From a checkpoint of a small contrastive audio-text model.
Model: 3.93M parameters, encoder norm batchnorm.
Training: adamw at rate 0.0028, 5300 steps, batches of 256.
Data: trained on synthesised sound scenes: up to three everyday sounds over a background, 26041 training examples.
Rows from block 5 of the audio encoder of a small contrastive audio-text model, named by matrix and row number. Rows with one number belong to one channel. Each number is 128 + 24 x the weight over its row's rms, rounded and kept within 0 to 255. All counts start at 0.
After each channel's rows are labels from the 100 clips, of 14848, where the channel reaches its highest value: "responds to" is what is common among them. Only what is clearly more common there than usual is listed. The data: synthesised sound scenes: up to three everyday sounds over a background.
# convs1: grouped (4 groups) 3x3 conv (encoder.blocks.5.convs.1.weight, 144x36x3x3, each kernel summed), inputs within the group 0-35
# convs2: expand pointwise conv (encoder.blocks.5.convs.2.weight, 288x144x1x1, transposed), outputs 0-143

convs1.138 [104 108 139 126  99 131 117  85 140 138 173 114 120 115 161 123 114 143 167 113 104 123 129 173 115 151 171 137  95 106 116 139 106 171 136 163]
convs2.138 [ 90 128 128 128 128 128 128 128 128 128 128 157  94 128 128 168  76  92 128 128 128 128 128 182  91  81 128 128 128 128 128 154 128 128 167 128 159 128  83 175 128 128 128 128 128 128 128 128  83 128 166 128 128 128  94 128 164 128 128  81 128 128 128 128  89 128 128 106 171 128 128 170 101 128 185 128 128 128 165 128 128 128 128 128 128 128 128 128 128 128 128 128 128  41 128 165  79 128 148  98 128 128 164 162 128  56 128 128 159 128 128 128  63 128 128  95 128 186 128 173 164 158 128  91 128 128  80  64 128 128 128 128 128 128 128 128 175 128 128 128 128 128 128 148]
responds to: drum roll; car horn; first sound: drum roll

convs1.116 [142 134 122 159 146 128 152 114  89 161 170 159 116 129  75 117 139 111 109 128 154 128 136  80 168 145 149 102 140 146 132 110 156 110 152 103]
convs2.116 [164 128  77 128 128 128 128 128 196  95 128 128 128 173 128 128 128 128 128 128 128 128 128 128 197 172 128 128 128 128  88 128 128  88  93 175 128  84 128 153 175 162 128 128  55  97 128 128 128 183 106  74 157 175 128 154 128 128 128 128 161 128 128 163 128 128 128 128 128 128 179 128 183 128 128 157 128 188  81  86 128  61 102 128 128 128 128 161 128 128 171 128  71 164 128 128 128 128 128 128 150 105 128 128 128 128  92 128 128 128 159  84 128 128 184 128 168 128 128 128 128 128 116 128 128 163 101 128 190 128 128 128 128 150  73 128 161 128 128 128 128 128  89 128]
responds to: frog croaking; first sound: frog croaking; bird chirping

convs1.96 [ 70 131 116 120  82 110 167 150 126 101 150  93 134 135  92 108 179 114 128 109 118 128 128 126 120 140 116 128 164 140 151 147  77 134 128 128]
convs2.96 [128 128 128 128 128  73 128 128 128  89 128 128  82 128  53 128 128 128 128 128 128 128 128 180 128 128 159 128 128 128 128 170 128 128  81 128 128 167 128 128 128 128 173 128 128 128 128 128 128 128 128 202 128 128 128 128 128 128 190 128 161 128 128 128 128 128 128 172 128 128  81 151 170 128 128 128 128 128 128  80 128 156 128 128 128 128 128 168 128 128 128 128 128 128 128  88 128 128 128 128 128 128 166 128 160 128 128 128 128 128  88  71 172  83 128 128 106 128 128 128  64 128 128 128 128 128 128 128 128 128 128 128  83 128 128  89 128 128 128 128 128 169 128 174]
responds to: reverberation; text has "room"; text has "reverberant"; muffled (low-pass)

convs1.74 [118 111 120  49 119  68 136 141 118 143 119 120 110 128 124 104 100  97 110  96 110 107 146  93 113 133 101 128 138 121 162 110 132 148 117 127]
convs2.74 [128 128 128 128 128 128 128 128  87 128 128  86 128  78 128 189 128 165 128 193 128 128  97 128 128 128 128 128 128 128 128 128 128 128 100  83 128 176 128 128 128 128 163  32  78 157 128 128  86 128 128 128 128 199 128 128  77 128 128 128 128 128 146 128 128  74 128 128 183 128 108 128 128 128 128 164 128 128 128 100 128 128 128 128 128  95 128 100 174  89 128 152 128 106 128  72 162 128 128 128 128 157 128 128 128 128  75 162  90 158 153 128 128 103 128 128 128 107 160 128 128 105 128 150 159 128 128 108  64 128 186 128 128 128 128 128 128 128 128  61 128 128  92 192]
responds to: bird chirping; first sound: bird chirping; beeping; first sound: beeping

convs1.21 [118 117 131 173 121 108 128  92 120 137 142 106 135 141 114 114 126  98 135 129 132 128 113 105  53 106 110  83 132  82 101  99 139 143 134  95]
convs2.21 [128 128 128 128 128 128 128  86 128 128 128 128 156 128 171 128 156 112  96 128  73 128 155 128 128 128  78 128 189 128 128 128 128 167 128 128 128 128 128 128 106 160 128 128 162 128  94 128 128 103  96  96  97 128 128 128 128 128 128  92 128 171 128  97 128 128 128 128  56 128 128 128 128 116  27 159 128 128 128 102 163 128 128 174  62 128 128 128 128 128  75 162 128 128 179 156 128 128 128 128 101 128 128  97 128 146  95 128 128 128 128 128 128 128 128 165 100 128 128  90 128 128  93 128 128 128 156 128 128 128 128 128 163 175 102  93  82 128 128 128 128 120 128 128]
responds to: church bell; first sound: church bell

convs1.115 [109  95 110 130 132 118 133 115 143 108  86 122  98 162 107 174 143 144  82 101 106 134 141 197 120 128 170 132 139 133 119 145 120 119 118 128]
convs2.115 [128 128 157 128 128 153 171 128 128 128 128 148 128 128  48 128 128 128  79 178 128 128 128 171 106  95 128 163 128  91 128 128 128 128 128  91  85 128 189 128 159 180 128 128 128 128 128 156 128 128 128 163 128 178 128 156 128 128 163 189 128 128  56 175  62 128 128 128 211 128 128 128 128 128 128 128 128 128 128 159 128 128 128 128 128 128 128 128 201 128 128 128 164 128  43 128 170 128 128 128  81 164 172 128 128 166 182 128 128 128 180 128  73 128 128 128 128 128 128 128  93 128 128 128 128 190 128 128 128 128 128  88 128 128 128 128 128 128 128 128 128 128  77 166]
responds to: reverberation; text has "reverberant"; electric buzz

convs1.111 [101 133 146  94 114 110 116  97 126 121 141  71 135 119 120  91 123 120 126  95 121  61 133 128  82 118 123 128 112 125  80 111 120 122  98 136]
convs2.111 [128 128 128 128 128 128 128 128 128 128 128 128 128 128 162 128 176  81 170 128 128 128 128 128 128 128 128 128 128 128 162 128 176 128 128 128 128 128 180 128  62 128 128 128  48 128 128 128 128 128 128 128 128 128  91 128 128 128 128 128 128 128 128 128 110  74 128 128 128 128 187 128 128 128 157  87 209 128 128 128 128 128 128  67 128 164 128 128 128 128 128 128 128 128 128 128 128 128  94  39  85 128 128 128 128 187 199 128 128 128  82 200 128 128 128 128 128 128 128 128 128 128 175 128  94 128 128 128 183 160 128 128 128  83 128 128 128 128 128 128  78 162 128 175]
responds to: reverberation; text has "room"; text has "reverberant"; mooing

convs1.129 [ 99 152 128 151 116 144 118  65 132 126 128 128 141 105 110  91  96 118 147 119 109 103 144 111 124 132 128 122  97 142  50 103 142 126 101 120]
convs2.129 [128 128 128 128 128 128 128 128 153  75 128 128  88 128  64 128 128 128 177 128 128 181 128 128 128 128 128 128 128 171 128 128 128 128 162 128 128 128 128 128 128 128 128 128 128 128 186 179 128 174 185 153 128 107 128 128 128  78  89 128 128 128 100  77 128 128 128 128  93 128 128 128 128  84 167 128 161 128 128  80 128 160 128 128 128  91 128 128 185 166 128 128 128  73 128 128  90 128 128 128 128 128 128 128 170 105 128 128  77 128 128 128 186 128 128  91 128  89 113 128 128 128 128  93 128  99 128 174 128 128  86 128 128 128  89 128 128 168 168  87  50 128  81  70]
responds to: church bell; melody

convs1.137 [122  84 156 120 118  96 111 105  79 125  83 140 118 147  98  90 166 110  96 122 111 137 117 138 126 108 130 137 145 128 121 105  89 113  84 138]
convs2.137 [ 99 128 128 128 128 193 128 128 128 107 128 128 191 158 151 128 157 168  88 128 128 128 128 165 181 109  96 177 154  61 128 112 189  66 128 128 169 128 181 128 128 128 128 128 128 128  82 182 128 101 128 128  84  97 175  95 128 128 173 128 128 128 128 128 128 128 128 202 128 128 172  64 128 128 128 128 128 128  83 128 128 128 128 128 128 175 128 183 128 128  71 128 181 128 128 128 174 128 128  85  93 176 128 128 128 168 128 128 128 128 128 128 190 128 128 169  72 128 128 122  90 106 128 128 128 161 128 128 128 163 128 109 128  86 128 128 128 167 201 128 128  90 128 160]
responds to: fly buzzing

convs1.62 [129 111  78  98 119 134 120  81 128 142 101  61 141 135 134 141 107 141 139 117 138  97 150  80 128 111 148  82 133 143 122 104 147 124 131 118]
convs2.62 [ 89 103 128 128 128 128 128 128 128  82 170 128 128 128 128 128 128 128 128  92  83  80 128 128 128 128 128 128  87  91 128  98 128 128 188 128 128 128 161 128 128 128 128 128 128 187 164 174 128 128 128 164  81 128 128 128 128 128 128 128 128  91  71 101 128 153 128 159 128 166 100 128 128  68 128 128 128 128 128 128 128 128 128 128 128 128 128 179 128 128 128 128 128 128 128 172 128 128 164 128  99 128 102 128 128 152 128  96 128 128 128 128 128 128  92 128 128 176 103 128 128 128 128 128 128 166 128  95 128  66 162  65 128 128  60 128 190 128 198 128 128 128 128 159]
responds to: background: none; text has "car"

convs1.50 [112 117  91 150  95 113 141 138 132  89 134 128 128 102 123 142 112  90 124 151  69  96 122 143 128 166 112 128 133 128 139 131  56 133 122 113]
convs2.50 [128 128 160 166 128 128 128 128 128 165 128 128 128  92  92 128 128 145 128 177 128  95 128 128 159 128 128 168 110 176 128 128 128 147 128 128 128 147 128 128 128 128 128 153  52 172 128 168 128 128 106 128 128 128 128  98 128 161 128 178 128 128 128 128 147  97 128 128 128  74 128 159 128 128 160  93  79 169 151 128 128 128 128 128 128 128 128 128 165 155 128 128  82 173 128 128 128 128 128 128 128 128 112  99 128 128  99 159  74 165 128 108 128 106 100 128 128 128 104 110 162 128 128 128 174 128 180 163  99 101 128 150 128 128 128 128 128 128 128  84 128 128 128 128]
responds to: reverberation; text has "room"; text has "reverberant"; muffled (low-pass)

convs1.85 [116 128 124 104  77 144 123  99  99 108  99 128 130  99 121 148 143 111 141  84 107 128 116 118 120 164 153 127 107  71  99 141 103 116 174 127]
convs2.85 [128 128 160 128  48 128 128 128 165 103 128 128 128 128 177 128 147 178 128 128 128 176 128 128 128  91 175 128 203 128 128 128 160 128 128 128 128 128 128 113 181 128 128 128 128 128 128 128 128 128 128 128 128 128 128  89 128  73 128 159  99 128 128 128 182 128  78 128 164  99 128 128 128  89 165 167 128 128 101 128 108  85 128 209  66  73 128 128 128 128  76 146 128 128 128 128 164 128 128 128 128  91 128  86 128 185  96  85 184 128 128 128 128 128  97 128 128 128 174 128 128 128 128 128 182 183 128  97 128 128 128 128 128 128  76 128 128 128 188 178 128 128 128  85]
responds to: bird chirping

convs1.78 [154 106 119 141 140 140 128 138 158 154 149  95 124 136 134 149 118 138 123 190 128 182 191 128  91 111 154 135  96 118 110 143 128 142 120 137]
convs2.78 [128  90 128 165 128 150 128 128 128 128  88 128 152 128 171 128 128  99 128 128 128 168 128 164 128 128 149 128 128 128 128 128 128  90 128 128 178  47 159 128 128 128 128 128 128 128 106 187 101 128 128  76 128 128 128 128 128 128 128 128 128 128 169 128 174 111  93 128 128 128 128 147 101 128 128 128  90  78 128 128 128 128 128 128 128 192  89 128  82 114 128  98 163 128 128 128 128 175 128 128 128 128 128 128 128 128  82 128 128 128 128 128 128  86 147 128 128 128 128 128 128 178  87 128  84 128  59  91 128 150 152 128 128 128 128 128 104 128 128 182 128  97 180 128]
responds to: background: none; door slam; first sound: door slam

convs1.118 [164 110 110 127 168 137 149 112 135 119 119 144 123 112 158 134 158 169  74 146  96  83 116 155 108  97 119 128 128 128 155 163 111 138 154 106]
convs2.118 [128 128 128 128 128  70 128 128 128 128 128 128 128 175 128 128 128 128 128 128 128 128 171 128  70 128 128 128 128 128 128 159 128 192  41 128 128 186 128 128 128 164 128 128 128 128 167 128  89 184 128 128 128 128 128 128 128 177  97 128 128 164  92 128 128 128 128  81 128 128  18 128 128 128 128 128 128 165 128 128 128 128  92 128 128 101 128 128 174 128 128 128 128 128 128 128 128 128 128 128 128 128 128 128 128 128 128 128 128 128 128 128 128 128 128 128 128 128 128  75 128 169 128  74 128  62 180 175 128 203 128 128 128 128 128  86 128 128 128 128  89 128 128 158]
responds to: reverberation; text has "room"; text has "reverberant"; rain

convs1.123 [ 71 151 120 132 112 112 134 107 152 128 156  91 100 130 139 144 105 141 128 131 113  59 106 135 114 125 145 148 161  82 117 146 139 155 108 121]
convs2.123 [159 128 128 149 128  85 128  91 128 128 128  40 128 128 128 161 153 128 128 170 163 128  96 177 128 128 170 128  66 128 128 128  96 128 162 162 128 128 128 128 128 128 128 157 128 128 160 128 128 128 128 128 162 128  78  70 128 128 157 183 128 128 128 128 128  97 128  89 128 128 169 128 128 128 128 128 128 128 128 128 178 128 128 170 128 128 128 128 128 128 128 162 128 128  90 128 128 128 128 128 165 128 128 128 172 128  75 159 128 128 128 128 128 155 128 128 128 156 128 190 128 128 128 128 128 128 101  79 128 128 188 128 128 128 128 128 128  98 128 128 128  82 128 128]
responds to: creak; background: none; first sound: creak

convs1.110 [117 129 113 124 120 128 128  67 124 130 111  89 153 142 157 125 118 137  77 137 118  64 134 117  92 106 131 138 132  91 151 125 128 121 153 165]
convs2.110 [128 128 128 128 128 128 128 128 128 128 128 128 128 182 162  73 128 186 128 186 128 128  84 128 128 128 128 128 163 128 128 128 128 128 128 128  91 128 128 128  51 128 128 128 128 128 171 128 128 128 128 185 128 128  86 128 128 128 128 128 128 128 128 128 128  71 128  91 128 128 128  72 128 128 128  86 184 184 128  85 128 128 128 128 128 128 128 128 128 128 128 164 128 128 128 128 128 128  91 128 128 128 172  84 186 128 128 128 128 128 128 171 128 161 128 128  94 165 128 102 128 128 128 128 128 128 128  82 128 192 128 128 128 128 128 168 128  94 128 128 128 128 128 128]
responds to: fly buzzing; first sound: fly buzzing; mooing